A small text-conditioned image diffusion model, trained from scratch: adamw at rate 0.0018, trained on rendered scenes of coloured solids on a plain floor.
Rows from block 2 of the text encoder, named by matrix and row number. Each number is 128 + 32 x the weight over its row's rms, rounded and kept within 0 to 255. All counts start at 0. Numbers have three digits each. After the name is the row's rms in percent of the matrix's.
# fc2: MLP down (text_encoder.blocks.2.mlp.fc2.weight, 192x768), inputs 308-461
fc2.35 086:120130121128128167119071124137096189081115129151119127142112071063075086069176143144114149077139113103097119097119153091131117177100028142126081112106163145160100076068114152086056134157155148137089133067148182162160102137122098163158151101132115150124060221138117091133180106138139126111133126140120116121115153115171155175159113123140116140093104150125123106120166183135161168121157110131102157183152128106150125155139147170155131115151146137090123041157082138
fc2.36 086:137063159164140152125100131078122167152095089094090149121158169131133141161106159113157175166205088142158149185117183086143193135117100139144111109086107147135153146167146177106135079097108078151109087157075157086165100102111087124142097105146138133128099115175103135084120114146148143163144114108119076123077090149118155152167071040075146130087159148069140176121111197065114077109124152137074136124105121150156123094215151110141080122128123099068114168155134117
fc2.37 086:109130130145122135106134220092151162140096086132180198147127161129141151116094141160115093104147121116148140097103163215121146077122152131145154094144137177125091140140112136109167117097100133139129118099148144137105140186105080126100099181143114126169061164125115096074105068129073212178145143137125094125127171112139097146173133147121141100122131094157145107138158144090096186186146120134085123150079152118123143139117132118100113171177173155168102090136101147
fc2.38 086:125195125183111131129154177086138172082143126151071176147095113152088111114117169121182169112170130128156142125147119116108078131103201154137124138160120100130133144153074099118099223193131140135152121183121157147130155118125095103133087084155151058154074147143121135104095166163110083175125128131128110102156164086140113067154103087121117169137090104144114101110133126169104148143135172135141058148164130187170145083079123121197147132176179106095146163108112145
fc2.39 084:131130147166164145125163128114141144109152168165191134122185178141108138138050101131129094144162097140091131184096108098125164080129167084119126143118169085151108147097083146133159095151103102150124107171157101208106091125144095128157128071177152166140089144119210147167115096180111111146165084176160063119152080146183152153111079089177095192060162117113151139145120171119181115126127124116145137159072125136152133088165083122119091171159121146122152090146147153
fc2.40 086:148169130172067151111137117163152197130151143136216096089112073154142141167123123103056205105106115120117165129132103138107072144153143162167158169161187088126116167152140167095140092087158134138155140104125156136116096157089083084119110130148138147108158127141186194174111112096099153163130140159131118082131090139116198088109159156084145190133121115209130153169197113208128159134079151143140090136109171117094095126113110145090164117136127134111200089114119142
fc2.41 084:066130172120121096092130103172107130129143089117152120096152135135142113102117141166095124151158177158123086126144097117039146166138091096113068107033198139197159120105125105115123178137081104117139196119130116155094178100143157172149081165118145086075182157075157121088127151121125177081107104125170153161191156118128081122164122151136099139132080123149163121143130097126137045196050182122117125154145092119109160145116121112110070150088130147180071089138114130
fc2.42 080:154146131158125138104045157148084110104166150149189146220120143182066165121134188091099088128142057179091139140130109135121101101075095166101100102160133169163089053154135151095106157157123158114061117147081117108142154153160136119138183142111096095096133137095130147136116148106102151140159146173191150092104092109144158101070124182109134082092117120136070157139115127107179164143097148125133127114113136095148121151105153151129162100134105113090112131157157168
fc2.43 086:119117129113135132156130163076134137099168127108116102131106138134076154091161165147110164147083165122163129161115137106079157169121149095202095123086075144202129097048144083100145119135104161121065118132077199107124110202162175183110082111110172162133129109124080119118087156123160108130114153130137159143163143136123113073157145149088105125116147114145150141118134082112152140080149172175115122123086067189095118167127160080165106146110156111112134158082151104
fc2.44 089:149181196136158106148087162141095109134136172147159138096130121080122146091103121102107125103178104091197128158159185163094104054116071159137184109114141164125136128138118107092093094133142099152125133155086130067094144117121119101148106115168101078139123103160108162141161175119099119173147136113131130132134069097101111184112168122089167145159081143075125154115101161097136147132112146129201144093120137128112115131148117116146127128126105089064136143061188127
fc2.45 086:123138173113098088158105112163128128135158123156152129073111112097153167146123116123170150127161161166139099106157126100109139175156153082119135108071179178112105112176112125128108156109155134157098128153171112158088083127154179176087160133054140116109151088043148168146135131184185108126057157166118136124186127132147142095088170104110201154155123124174117149130151127094127028180071155097112156108196121119184109149113149145121132176113099105138133162099126148
fc2.46 088:134144091088118109126186113110139113176125140160105137115124090073109090185169132112152130108110120149147086083142122135091173137108133155110137148090143106105166111179126173106157106125130155057101173069139111135133064123165173133129086133050142100129093165092126142101124153122146189126119107146096137158203168103116144093135108147120118135096093090163114156162193142126132158158147138150133126142182111215183169101101116158110167164118055140160111186182103193
fc2.47 083:122143222126101064133115102112075125149075086089132186113202090167140123107112139143100113135121125136108100125119137110138142110090137107219146110122158087128090119099145122125123157155121146176087152127132122154163166159122147113167085126187160134097155115155172119139155113035141162121083114133211114110117163148119085105113083162182159136139182144091122155127085145080099125070104163184113145161123210135121071142153107086131139157128156150097144145131187096
fc2.48 082:089165157198099116153122134147139165167088138168119205128086138126178118147139070156118116095161119082140126108072148112100151117068119119171115139152148113101107129153129106163097109098149130117116074130189127098172086137110105119113149074144143094139128143195114159132131100151118107136121211105155134139116050163134111106180108155128185105141167103158166098119095111119117093136135118125074152118096146116089132126139141118119163154127166145114150120142127090
fc2.49 082:083077172136122111102095124144105155122160096033124147180176146131062099149128198170161107162169074111143147063161141115132106146146110152084141117117101104160084111131121167149101171163177180125146146079086144121141146093171099144103074087167035101151151124131120162099194081132166030148090142114118131168111059132151123105104132134140153099111088119115135127119117080090147184126142110089117081120167155173192105104169159125198112081085118176139178109193077129
fc2.50 079:147072140101155094132114150146120088148120126128196089111106155155150113178086169180107170167115130163103154107115126085121117107103079127041183114140128154141188128196113155137148117110168105083135170109145112171064162169182161140088203152109099135166179141162154101180184124125146082098160143154154174151110160053191089117144144150122126117066114111124058100165112142130166185164106118073173094086165125181122117149145139089090133153139099155134118083139129136
fc2.51 083:134154171129080091147122068106149164094116112125102014145148138105115110104138126080156129083047103102106170124164089158133147142149118127136154153129110117153163163102100155181131154131067131144117139114114156137155165106157137131100174094064168113145108086118109159046147112172072106123113069144167064191118117088117162110085062109196121163197161087122110152169167078142148130153141092126109098109168127179091105112114147192135164089168133124119146149122119057
fc2.52 082:160070145093090118109161128105140147178168132139155134131179146115062155122079113137178116124103077164110174134136134181119111151070112120094139179110148113080146150126162155063144117137117120141123084085157126106144141108082174135100164160157076107081084110133133134170125097165107087155131191107132124132120155153143090084160176092153153131150132103170160137165129089127103106084131181134119110117162109089098099103168083095166097122175114145185156111116129125
fc2.53 084:137139169166137106132155095158163160189103129117082109136130152148126119192144110169131164105084215140079150181104077125141095133142119120086101160157166158174121115125146102088072125128085148105124101127070111146137053100174200145170087100167106124100131155106169120141133155130164135205113138147155165112192107125173117160114118116146143110123140176162093112153138101127163094149141088068075146112200102138089098151177181162138144139109143098185138153127121111
fc2.54 082:142177128155073099147088132109099106178150152164141148127171152148173157157210112124094086095129027125076120159140119134166132153102144123121130129111172177077134123095111147155179159101113138173149106108117143125099190158173125139118203125151106115152129138149075105118099151071123084085099074109117098141102173107120145125118159186187131138088163163105114122184148114043155133175160145110122109160073164137121157089103118140145070170150146123076042090097133105
fc2.55 085:110120154058160100123094113074104099204117067132144127084199136161148115104101107154125169085142123173113116119137127174114132137163080130159082110098072105047140110137129139098120109139128164155076140077095133090124108126084101112117106134143168100125158110073116089114155101131138106120092129149082062160056066181118126139118099191098176139145197136146108103115158143063119118119108149174161168120103163137097164166071166123090121104141173113087151143074112115
fc2.56 086:163110127096065101159157092131114101062127166152148145197136099089141115135160119152131133123111137115125172146109107128132106104102171135126130093155070169082047114128158043113102106139111150156159141160121127157097123192132122134158133086124106142162126125121111129152139132139162118110116122127108181067109087074125053116135112130132082068096129106126167148101076183081095066105139179145123167140124098132151208150151252160117123193117153114095087126140151168
fc2.57 281:095170101116102093104115096176117096099139095149173075184109139084165105153165159165132103187093128177054098099176094129169088170175165125107102170175153166121173116166162162155166146132164138103170158184117089161097172146177151169160188164078164183166184117078144149138172165093102140079100089154137131097153156129145156091067167119118095180094109119149085099158128085168146127187133071112108086173147122148176120121171165170095129159092102136158151095146110171
fc2.58 085:134178120136147101077080152151151126144124100126149113056109120109073132150147124096138112121131108131159169136190181114107093098122118128149149126181093082086094130151131121146061135154163120132123150090129109152112154158123122139159164097148140139119091091116091189222145081155164159117131106091075161133123042085135114154116149133157121138135149091167139069118139212106146154122129087133137148119113143122160125127121096070159084108136161131128155103154109136
fc2.59 087:118107141163143168120098176100126130159137046130117171151122143142086174131077173077121100120166104151170164091127176136137117064144148126212160152108179120167149137135160111128114101115101087104130084135075116128143097117142180146095078096114137141103159125195063145169080091171129103093132127093097160109113076122122191155087094111155127160163139175109125143047120103114117174119086126171134111069187158161155149158070096075151125129133188110170130148106135145
fc2.60 083:137099143109141102157178160119111152181098035140143170100164114090132123105154142195064141090099117049133118139132138116153059122177073132106054142167149150212152066157081153127128171145089153127133146114183068136169152127172147098197180133106156058133120179111177146107155174136127119128164092094055167114190131180104109125130159124112068110089065125092197115127149137079135086120131168158059067123138119123101103139110083135087114187140147123103082105087111162
fc2.61 083:196141151163149119075090124079151113159116129140138147105107114148144158191093155149104105115105121120118092115118078146187053119161111130119120169099109111088139173110106107132151134128127100134137107141127170089167159074113107112149145118152139165118110123138114136212117137091090081120103115188114176077103194079134143131131113166100129122090152108124101109174192115137088156136179116117116151152111156176163183165139180151054082123046157129147165091141118145
fc2.62 083:102101158125133128134119107137134103143132174137160205119085155159090150077091182105158150092166095117126115119095124100117124175124133141147093133139192091168139114130101145116126067163120124132085144070118120151059094137157129136118074138139099112169084109124188139133108068120164103116173084097122053073086162144073080107115105164115126122146114141089202124140140089147063132113101105200142141141135122140094109162104158159153131145150162113117092183176114205
fc2.63 083:172090141167135133127112169111151109088127205104125149190105180119200168167142129103117132178136110118127136064136107075132123135131150164160042159120155171138103079174164117088092119166093117129191139103154049083080154188147169174151193146157117124117125120147117186122121140125080164124184142109161175132130084096092191096106128123159085129074134098072090185095090162147120131119174161122125086103088138130095063133133112168125075121175136078104095160112162082
fc2.64 084:084174157079170135119143120131115147097122130136097148012097154166126108186177119162110106094155115055130123094119133141171098114118200076113090156103110159171110165152079137146083080123097078131153107109103149146100128095133044108143089117134090124114120140101127096117166093093117109094052097144114129130121091087130145132130157143119114086115097123099188116141151111086131067156084213194120137132092092118139099058118160121060136134139159117159102103104171136
fc2.65 084:172130129116161081129095149152113091146126095094074133144165145162164132082112179108109159104083096140086125104200088194131087109124140112172161113128145102089198156075090125156143109134160094123135115125122109128173162164145132146135135147144078120090171083149161156137144133110069116071102110135141124136213139120144100147108098126138096139145179130120110163104119109152078127102122080128136058198110154139106109131099123141118063151130131151162182151165108084
fc2.66 084:131080140132126081099115093146137136108060158138082131154086106118110074148088089172092143133137088091195172075147104082154115151118112144130126147114160131116106112187096094119052132088117131088156094116123116131105074087154135047128091104120090093129117143123166156121162169127110117139110096178055092145092083165143112140114073053107117127081122153071148128107160123016139117115099132123139109133149087090111110099153097130095108116189148077094128110078148074
fc2.67 091:129106143109108109141178109085083119131051098113140144149169146158109179140100157136079107088102131092105112125126116121135119130121179131129186125134123147122071129154094094126169125100165099098103156163138093112154099132154069091109129155154077091098131123106117180177118156152087141132086182069160129131145167170111102190168060197112099083188192108119090151088131096154118186138148160125076070094104187125129153114131108135178144083147146054081165118120172095
fc2.68 085:102128060126108148101104067144110156096085102119139100092093138189171102177107139099182112049101122090144131140095113122194130149120131113108100094143137094145133154125086080066155062172104128160130130149111130131149082085133087161107195087133103098108127116113141139143119089139161139084147117126035132142145118140133111110050099102165163153132127156063140161124076137099116069191119156167181133154078105180092134105114108141152073118137134160135160114160149074
fc2.69 080:111100063094119084176143123156092134147193132165090087100172119140166144099066106140153156098146023122174171176149104161155074106101162118131076109177091102182101098147096141141069179104163185175162141152139147109131144131088165114113081109165056156134110155178111118188135196143163122157100173147062178109040158139128122129208120139066182131153135131104122150144148085150088140132136096106075133102114143142142117118126097139088088133150163193134146122126138066
fc2.70 083:152090106151088128123088093158101112143164128118175108015159106095115173070120103144126162171059156131082177141140094106137121123137206101118148112123231131131180149122112129103136102139160207124087124109183095075092089108105184119124121107109129143120149133146136091176128113144126096168178084075165144129099124137109126149114159166113152130114089151125123151141100104095092192113156128119085155090135110083089120110115129131141095124136121150123123128076090165
fc2.71 079:098097106091125170137127103163166104146155162143059142099132147140074110174135132099090118193150147136090095104092088163153117167069116117117087144153122061111162143124130131133113127100124104150153079108187154176156158171063186129091165139113169183075181118161155131146123159119105151102134109142148131153132082133111072139121113128114105089171117118084114112124114146107129051095125141125107184124165152133119189029119148157125131106117161149192194091067055081
fc2.72 083:085181159126165136142142112122162154152131127140133123134102125146169132148121113175209127137192125141146138161149117108076197145202209093110077132120177161147127080112089120153122109094142078115169106165156136146106137151130162166124131129122214155179179111133189096099134171148122103093128152132095183181116083087133153117135150092098131169097073173153102164130088151138122113117163156118095117179145097133123113119102188155138173125079094099104077223141072086
fc2.73 081:119145132130129046117178134128120110098126209170147069126159126155101196100131149146171166148101144150118134142159056148127123159091140122084112167154095050138139162121114217128076118134121115173112152193095106063135116112163110097165144151107103087112148104100107109129153100166145175109151210103108147128088155129095079180182140115100143120131088043165064095113152067148153110141130194118032110102146089146172107147124110117150157139090135102123158136202140106
fc2.74 088:131135152128069126123141115143164146092159137136057121093152105041122089120163109121138134092174160098115138164101168140109105127133092109120091135139118121137100139127154165115124173110164174137127073109038103198071162131120137167116096132151107115123097139121145159197157151135078165120117154105098106197186116157099127156065171087124129109139174155104165138166114145191124149130140195127125129176133145125078070119114189179123123127122111114199072116162115120
fc2.75 085:118128133089133118139086149130116180123166110131139148118116049134125118144062119097095139159120136051173095116108155139127120158093186143154105149133065158126124153103130208161124093156109058117175167133156157127094127173166068160101099101101067108150089114209124174131130178151158094122167076103152180144124083080118119142093153092154137192111062128196136102144159139151161118107164113175092143146134123046077057114139065152118136109156080107076130147086155163
fc2.76 083:173100139077180137137152158141143090110132098159136176155148105104063170097110096127209119137101087193180079158104117151183151086108053158161097095130114120150096086115134134133150131170134162156184111128110120120138177151093206131113157159159140145127115114150142145152179154120109126136138102117087119128117174098182101157128126105106145106147140143111110160104092170083143142139130140071051100137129101107141161147079172094126074112160053124100076085147127075
fc2.77 087:108128192095166124168127105165174149127087111137122146071112143143138151077081132150097118145167144116129085120146142190098197152108051159146134046180118160130125134114136141193103087083132124123112122134141067116161151143183126163116116124163215146106114107134139169155141166104167149121094128077080139105091105114119133164098132163135213105090110153081166092084151127110150123158148151148101097137098062133234235120153130087166148134095156149139113162149114122
fc2.78 081:133118123160126075125135130161137136134142145079117160087144114117114127146129134078123130095160116133114068141137082062119127147102090129133108123122186145087201142091178103136139148119130182130133138093152038164102131225176089131165157148104148133083126142148101126153114162176181129143099105121065100155146117095101134170167116070090177124149131151158216113140142149126103168106130183136161193129141161132143146153147133137166085150152137095119141114144140193
fc2.79 083:126161165098144141147148126092146170100106079093101094174130140076129114158143119185245159165134095099125137129164188144097191089080080128173119120095152085148138124103097142130125101127087121100105117133128090114124115179065119099147062112161149088078045159113104133119116161110140139115133109129156106148099119141170129160176131163131197142083128140142127126157178096124173160153122111114131146100126127058140153111142171174157092106162145172141137133190060103
fc2.80 086:153093094166136164151145161125134178125130135092134113140160117032187161103160197136097117181133186133157080100137125150125132093116145205154143119121190190137160086130125104121103085146076164101131114097123156125194120142148090122098165137149086148042193137124138160112108077069148176136162213179198134143148145096158071091133040200106089131127160142082161104132093126133170127137064148155124159116123166179139175167071147149164082141098162133121111159080124140
fc2.81 088:126136132142091130023172089137135172171077110114109143118103115150113085218104134126160093088185093140164178162152128134143165162175130175146151119174106123119125115138101120151176099093092108188190078131143167141155117166121093078085111118138187166119166124149152159107064158084127138127198072136087131087116149110165151131147128110130194106163105155129124082151106123107105176063085104121167170153097122157135166111098129141085081119145084104103138070100152166
fc2.82 085:145091141175080138142148154089085121170151118121119148119113130141146158140091153118106184084107106111105189142137130123114158127079105203179162104159148081172111108121139128115103153184142086108134159098181167136104115158124190086121122071157192169078135163085164092119100137186136152160135183103182160107146094141087126142097107130129138099137125146101121100103134152092168158091183181119137117141149123113101118078170071152135124146157179094095128129145098165
fc2.83 081:154103173139146165096157145118131158097158078103106123077132157161111091125113142116124129083124083056148185095171173120133163120090180136173103128121137123155135195157139123120077113121085068144113162123111112132138162150140175028139136121126088145207063121141107129107123179142051086202144139136106173130104081191040061120110119154169102077158138116160159144151162086118119180165107143094104177144126135142120057107175122080201141120141137118165117206083091142
fc2.84 081:127118082136152110133116078111134141144117137131140046125152175104092128096157190139139098099123140158175100093108165110164117100192111119121104126168120189115136145123142172102087074184164126085130124157109118154161086138100122116153074152165083156100114152093077125124142111109122146091125151142053086127068180131121129111168164112163123104148103131126128099097150096124130127167129107095153143096080146129159078121113107116131150116133070187057157158159095114
fc2.85 085:118098121068134172089110090144147071138135154161154163049154164136130132157098097139125134174094100138164098078114152095135092110122077155122159115091136127135152116172180131103109117139167170121156132122119130116153168154146136141123173134118138176133117120144158148137130119169147142132079208132191124150121162093128075169152169123047159150126059197024111045175177147170232093169139142065160130142128126121074130103166123122113131093123160125126045112173117161
fc2.86 138:084151093115083079098096024151122096096162099122073127127113118084158122160175184164147139152101146143059097093111091117202079175171166117074091149179117146091113123161136089133189125118161109086153158113084101145086181156165134148109149165106116141173162125086170139085147150105128115098092073123165129128155123134138133155052147137082076172093101137176056118168066112156138158185096115142084090142152144117137145127173159152118162199072108104103119125136086165
fc2.87 086:087110077079078110105148077162051143095096071165028126105110130131131129142099123195135067151149145118085125124154121101206130125142200100093128104093107148144128069171184060194170163159142121110107190134136201145091142149204123149148129150090116124126142106143133126182132113079127159108091072168129122085171112105126115160121069142119058130135153104139104069102120124172114151144092110112110126150099113171116015142195140132102149127148092154139115138134111166
fc2.88 081:134151089173114088105200103123076141132136121116063122063159183141089102170157185070131157147093119123095149209131164152166176172080124201158137108101119105090155117123144116143065132179079116156126145124112150111164133116113127092108121122112094132154067147115157131158154186139154133078188101114154087135134152107176129135139164049118164134195102162151165127080182150164096113108182136107117148160073148143076167157090154150134118132101115102058186153169096114
fc2.89 083:162094097122190084128131121180153158131113154118101146134138136146171137137153105113092186084126164152181054144180064105138103123147126143114169102099145091134128153110125103104143115109159065160136154148140062051149137128139089083149127155178118133109134114126125117097127114110140075091108164046135119113084135062088137150156108092166144071189139123100090124099142159083105175114147103121165150154132127078121131169146131155145125148149171121041136151120189110
fc2.90 086:131115152158091141120100171166156134097180107167180100186167107133104174193088144115086106138138112179149131131089107198142160069108145081179112132135155119140074086112086114105197096117139092130122089118104123186110141101136104160152088155147089157188116076137143097119124179088123118197091141100112134103159122161084084131126136139145108150140131125155124153125131087132127143126075126123152161140113120108138110136083193125151120168133128147101172095100143112
fc2.91 087:143137135086126108133124114104109210079091106116125102177082163112138074097195151131145093118113148086110148131136047145074121091093142110070051097119149090038150166161082120179172167122164150108176135172086154094172124141158127073151138172161142092116127168146154167174179156138154152132106187056108123112096141094071147109133164188116095074134180108176110080162135129107147163141114101128141117132157139123167168167165082113152077124155094124188094054126077109
fc2.92 087:154183102139161079132173176144109156109140116096145079124069143130117097114191188093130112138106129127103108193165089135097103091186093105131070149134106098113116115163181095139137158118101117102070123086128131119117090090136110132112124112103123136216131188155083122133098147084101101185165127165127168114104144202146072058152108112142075150099118095143090147154112133149154146131080100095128163155157161121105166146087119156134076151138144168069130116121149105
fc2.93 081:132123095160094161146128121138132112133177098127162089123162072131102142159060128102158138127152128144092163072097112137085094032145140110125073137164199090134126105103133148176200139124147104111139155092124127159071118135115112076107108070157144142144158132049068146087037147122090107083107106083123061175062163152136127095089100101129112122128143114125101099150145150153116057113149088145170073105085128167096127166050114128092100124096103143158148097063130119
fc2.94 078:124139090092096115143145091206106100141140149115093148086105169087120156189181080174128125145138175149144156081165156177117129157124137058135065129107197105125132165052141135148146117105169145125143092166116164144121131111188183158103150178127165129160107129131163112116097171125097152173108112142172122199136131112103117124162114094127149130097088071068131168138111108194138155126148113135109133168161158117092165102086113127165118125087149185029090077108042123
fc2.95 083:075117099135104115095092069077137164147148114139134166044090082088136119131122112174173116159167149129191152118150165165106153146142113127170117201142125130121065179123038114115091147102115156131135145070128115132132047117154149111159092090148150171148122125145107090161153166122166132114128107143091136099104168090078070102108136130163151109122161091120127140146144125161109110130161164109113175151083098144122121079084054131099119099066150171122133185118131132
fc2.96 085:128122159135204083163085104102152094065209128143092157108143114118103149203079172105113133140172121131130202136108103141131063117182145126110090156107120128139115138159104163161128227090100174150163125150129203096154151055114078142163065105115137122153114122127144123117143182056164082154125147082073136148106105104117145141115145099164154145143066118007092180220177095149166158144127129142147150183139205089144153187153184096112134129172171072137155156134177083
fc2.97 084:138196152140113177130108121158142149096095118111161171132161089108121125124128115217125106149176155069151128170122108114157120087155115078085072044111203065085162133168126140137152069143106094095133115068107097147080140108189089178106133144161159130109117168093123160082066121127125085166084141133152135090184108103161193136113137106117118131125098154092168112178111137076147029135115209099111111112157174078163159087146161074129097155168150147088144105091148054
fc2.98 166:128099158133192168136119164122123152147120151102084158090173104158104137106082079089111153092167111095185152179086124127091167102062088168143164081109106103148126124094117113106105126151081110136107121097156181094158114090086079128103107104161097101119116157186098123110108094151183118171182139130102142188093083139124099156157093154156173080171148153092136113085144169092132132088133166143158146086111112105087141116121080109182113091150176111074109156087125109
fc2.99 086:128107086115124135151143083158119156138141074168149091103099096166159064120103089138111096155133111171161118148076059098068113148113109153096166096170180138120124155185141059173084086111100189085136196203196081095126144099108118110132141110140100136147081111147152144138185105109181142079097129123085144140110167203155129087139127194128125136108149112125101066143145177122120115126145155111128149184067146085130091069106047167113181182132135116177165113145075142
fc2.100 091:101147141101056084128167123183147063149094128081176052137139113123131136096101144148092080163143156093086110165119072052152099112165082074101152155110114123072093097176161147124121125115120108123175120153065173117087053162088085077100135147108109165166124106105099100191128091152097133104127131082103147116138104123069130087148116126125092127142136147136164148096136121164085127102148144052113177200071137132137101114187132105106134118102126125113096143124133179
fc2.101 082:072163076119153089160128112121110137103130137176112136151173114162172080115108103198124121111118136121124110090098095094141076112156106129090136135109128139148149129139136072131167096103155162128111109162167094110108154110119131158119133101116154145145099153133071156159134160081129117165119118066119125131162181170113166118116092148139161129176141164121084173135102128132155153125138108111118127156105194104086116147163166156151084079115107177149130075156106153
fc2.102 084:142124121080092146185056150161125145109164158097109106129098160049165144183123181147128138105100163138119126118095208054125158157079146104165095130108091137085105127111127106122118185117121104118096153130129103102144056137087091178133106130138140115168150116147160105169095109147126112170143174112137086127064154125118122122150154100171123112112110135164081088204076091137082127174154115122086107161114165140082157170120148121135126100086107117181168096063100198
fc2.103 080:137194137129157086177140189131069120126106136134206096128133105142182107086116087116150161162106104129099083144170154121117125149134151122230131131141124129136110107167144131085077146098174110175112137167147073140163074081078145136120162143108082132132131120116151173094167084130105139106102132131154150129094096142154071129111148208164136122135172139141167077118150091101190115154079109109107130141183110083134128136173165136164162213145068143119152134100147152
fc2.104 080:135141101106135065126136111173132137118161126142101163154174071105184148111144098156153106118199093127169091124172143183164090142124084126143101171144146118131157127169165119140127229098139136134173095148143136122133098166085142113125153077127134091098135151081105128148099161106117131140113105156111121181123103101138064209185131183129120125135073101100214088186145128167070119128200082112168137107028048168162096116136149130122104103084123160136080141087138176
fc2.105 091:166140073134099082145112173110111104123105080140159115167153141087143106145148119149073169048160123127135137126156129107122109108127169114089097140144088148117136108170111119082142058095167168162115148115101113129064131141151128105165092118201154128170137136140175061117135159074067144152069129145145148115138135138114133097059140109096151105128087095098136099128094136154129144101126124094138153115127158130095088100149103138141108115077091097189136126127123107
fc2.106 084:086148074090128073154129117104193120121138140117119113174132112137077134132113136171109129140172065155151112111131166121178160143120134146143122088153098152209081125141109100121101114090151144127063107061054105067094121099184173106152150138123094148132102109147125167067081124163109149140144179184119155147081128102149156089068200130128093138169123082075150129121131135143159078077105124092144173162124120172127148128091092141123110143169090078128145180099160103
fc2.107 088:117158126093200169103133132133181128077102147133140170184197115142164123140145115082088168112078163113126094118224114216140150053091108032154155102116054132086126133133153067095092094161134128158174158186128120109131210069176115168199132086146065134135137087118117166132170102084142118158102117128123153144146142114090129143099139161116125097129117073135148119133151129090114149156127156110073117142158097105138109160112136114193080160077190127124099119131166166
fc2.108 082:158155046082134116175110179104114145112087130109117085103130142166149158170141123099128123136108132113133128101130114104095109128141108095115143214127155079097111139083095149138075156137157165106156164122145175095102106083215077139118125140116094083079121157124109153164094155126084143104137122119165179156173167148144105133074035121126153170124150115145036177149124124123218122146107050141134132161142117163134119111105079141063126175158106133164176151168173154
fc2.109 082:057148105126070086102154091071173124136124158152151123140045094093133173136166190108122110137107107140179088145120079085099081090140141039139119111146123099126142165122098129099189151121149121145130106148097115108099152148144105136091150103103124166193122165137138093117124213157074100107106119184149129126170102091185138121071091112117082167086069164082125131129165142091116116061152120126081149061134132101071106123116133163142149128108164150147131138108105082
fc2.110 080:141136189148133120158128147135127091096113164167100107135155112047135079094136137104146114175089197098145139141080136153123130208053142133109095126100141151155164096129080146143087147069108172120156098145159185140119089127134117155056096121078085018127138087139091136168148111143115090163123186155148121152104115102138163207122075106141192153106120123149133116084115115108105149142159134142116121127128062157147138164092149121137121133109163128177150117105119150
fc2.111 081:104113203162117126138144084122146168129131146186164146057134101140090116133169164122108144106116117117109083156132175172125157076102132108077149141078088102147121135137101103119157082103138197115154171099098126110155120109118165115123149133101098132087161053158146150125153095181216127152116136150147108138123142142153126163140111137107123187167073189145107118083139141102104179072100126135141147112061199156088178094072170135170052079060116141106200137155112073
fc2.112 086:168155174086145147142119100149072101075122097081166089104083111118156117122183162138108133087142184142115120112101110114100105169173120092120110093116124147143140142103137067078142150108070141089094163048143106178046126137180169123108148097123105133138169190200151088069145162128125095171132137186175145108100131113081138129149090126129140106144116141156120142131088071115133184122103116102133084166127056168155129135152086142117125055083137105221085138123124144
fc2.113 094:093088187171174089147162162116142129189156156086146154170139132142105104133049145073131164163079157171152120133143142135128115091090132093154134073095085155138185205106152162122121180046080108095160184089155107110121167088099109098078086127176076113083120139163123096137100077187165149137114065104119148142110094127152113142080070098130153172146145109131168120139206181045123112072086166120162134142127120133177169139064138170176122143153174119081083167144117143
fc2.114 087:108162139165150094171140160159175110149103193083136105130149083091090170128146161158133084131125181158114124065089097088121161128174134093133116145125081076194154148159126078072149078080098096127138102107128067204142099125134129108091106115187138122160154138176089113203137120113152124118145138143153140152169134160130174166072134155124050135129133070171123089126119100114113159087130155100146146087100133165160120108140140135086159182146084154123126138064063097
fc2.115 084:134154094111139115157198097190120102112128126150191147099119135091131104136195116106126104143129141092099162135083136140129099102154163110075110146121138065148078129181151123094152056122169115138183157141110125138121131128092102190111106172137161092162125105095109139163131118118103138121120157090153122099153144076149103106120131155077166098146124162091069140100137115045161095142123141120144101177127116133120117076120171067171136100128153089136145134098143111
fc2.116 147:125102162134127141142156122124146145172103180115110174083181146167090138115071084110146145086158148097208183158065152112079155073056124168140184093073115098167092129091120088128103112123094097147124111091147147096162114072068104096077114110162103095068102147173091133130093071165195107198155163110158122169081069157119105158161088138128177109184150129097153169088161107068091130116132179133140133118082163115074156144098104100186139115158171130124126176102152131
fc2.117 080:078124158120079103157159130128129109074089109145123078067142131150111139164156179116134143096160136087131088117184096091055087130148127078172145179140151116126172076045158103092120176103128153157154144124142084138151180205149103158144101121093111091121178137133120150150129112124154124135085138155133095144130124172153165128097134112155123209143121085132139107104139118157109081167176115132117142108078086098129159151094103112097170162072113103118114105156126128
fc2.118 081:071071094159081075136087108107123139157121119145122101120152175131149107086181134111151099084118104137151112094120061145128136144142166132145090104108114143118141132112152095101075135140138125084117111130145133146099121096139150130093119121111142148149151195177109108098121094146137138088199129137158125123138129174171139200142101137119175135136158149181155067137119112102142140141110084108111163137105107132080121123171120123130114160114145192156080134118138083
fc2.119 089:142149109064155100120172097118127133058150152141079063124112092098128153173086217102155133068073167101131182164152116146078118116120069138119193156149145142075144081117190091203119144113144054110170126160139080134168120092106175132129156140133144153116119096123195128151148151125057060121103127087180082076167108067113119167129131106143158159115115110151142083146135104167137103126075141144144115162129121084127117155148062121082082124118085053105075127089115172
fc2.120 081:130107110115127118133135157189084111132119134121096108140070145190098039117031151186211123126146150113147109121117112110129124103099136091142144105118117155090069138105139145096080093160174133093134099132145163103116172106131055128135084095193143120132127184150079179182142159131178114159195148113108159151175168145122171159110163111169118165146097151148091055107163145117117090151118166092112091106159127110166099125106104132164092109098140141120112060167077109
fc2.121 084:200033152153139140093105095201093163099141126166100158172102089129112205090144111157161126157152100071158080137071140072136158128157139145124104160123096135101107112131142093135143095152171144127151129170194122115136144124131100080109121175132092120140116121112134084149209038121125084121071136109156155114112126129162071085134147100106155111063111099090119109114107078089104163120063079188157132091150071119156131128158174058103092101143181132095136143117150060
fc2.122 080:122060084104155150120128090087127157147116131161140127111136108103174128081155151070138108105131186134079163173110143126154120136121177042109141159114118095101157176188110093169115114074099085127165167176104148164088171126150160107082134120130132030106155149174134211193125108156125083065111132105171118164129131178090147120095121124134137143178124152134169175143171149101153136089176162093126117088119109168086175132132154087153192163177082129135118118117114117
fc2.123 084:074149114109084124108074101133118106137136120148114024080140159123045037124087124133084100116172111189106137123192138073145121153149131112146109125140162122161095124117125143124183130093165137163099122149129124120085170165136121107102138094103209059122122069136102141203159226119110189143097121026104116158130125116150138123115148125106124159094147103167126090123084112096135163135136121134069145127172105141131163107104122149141158131083140111141111081133130128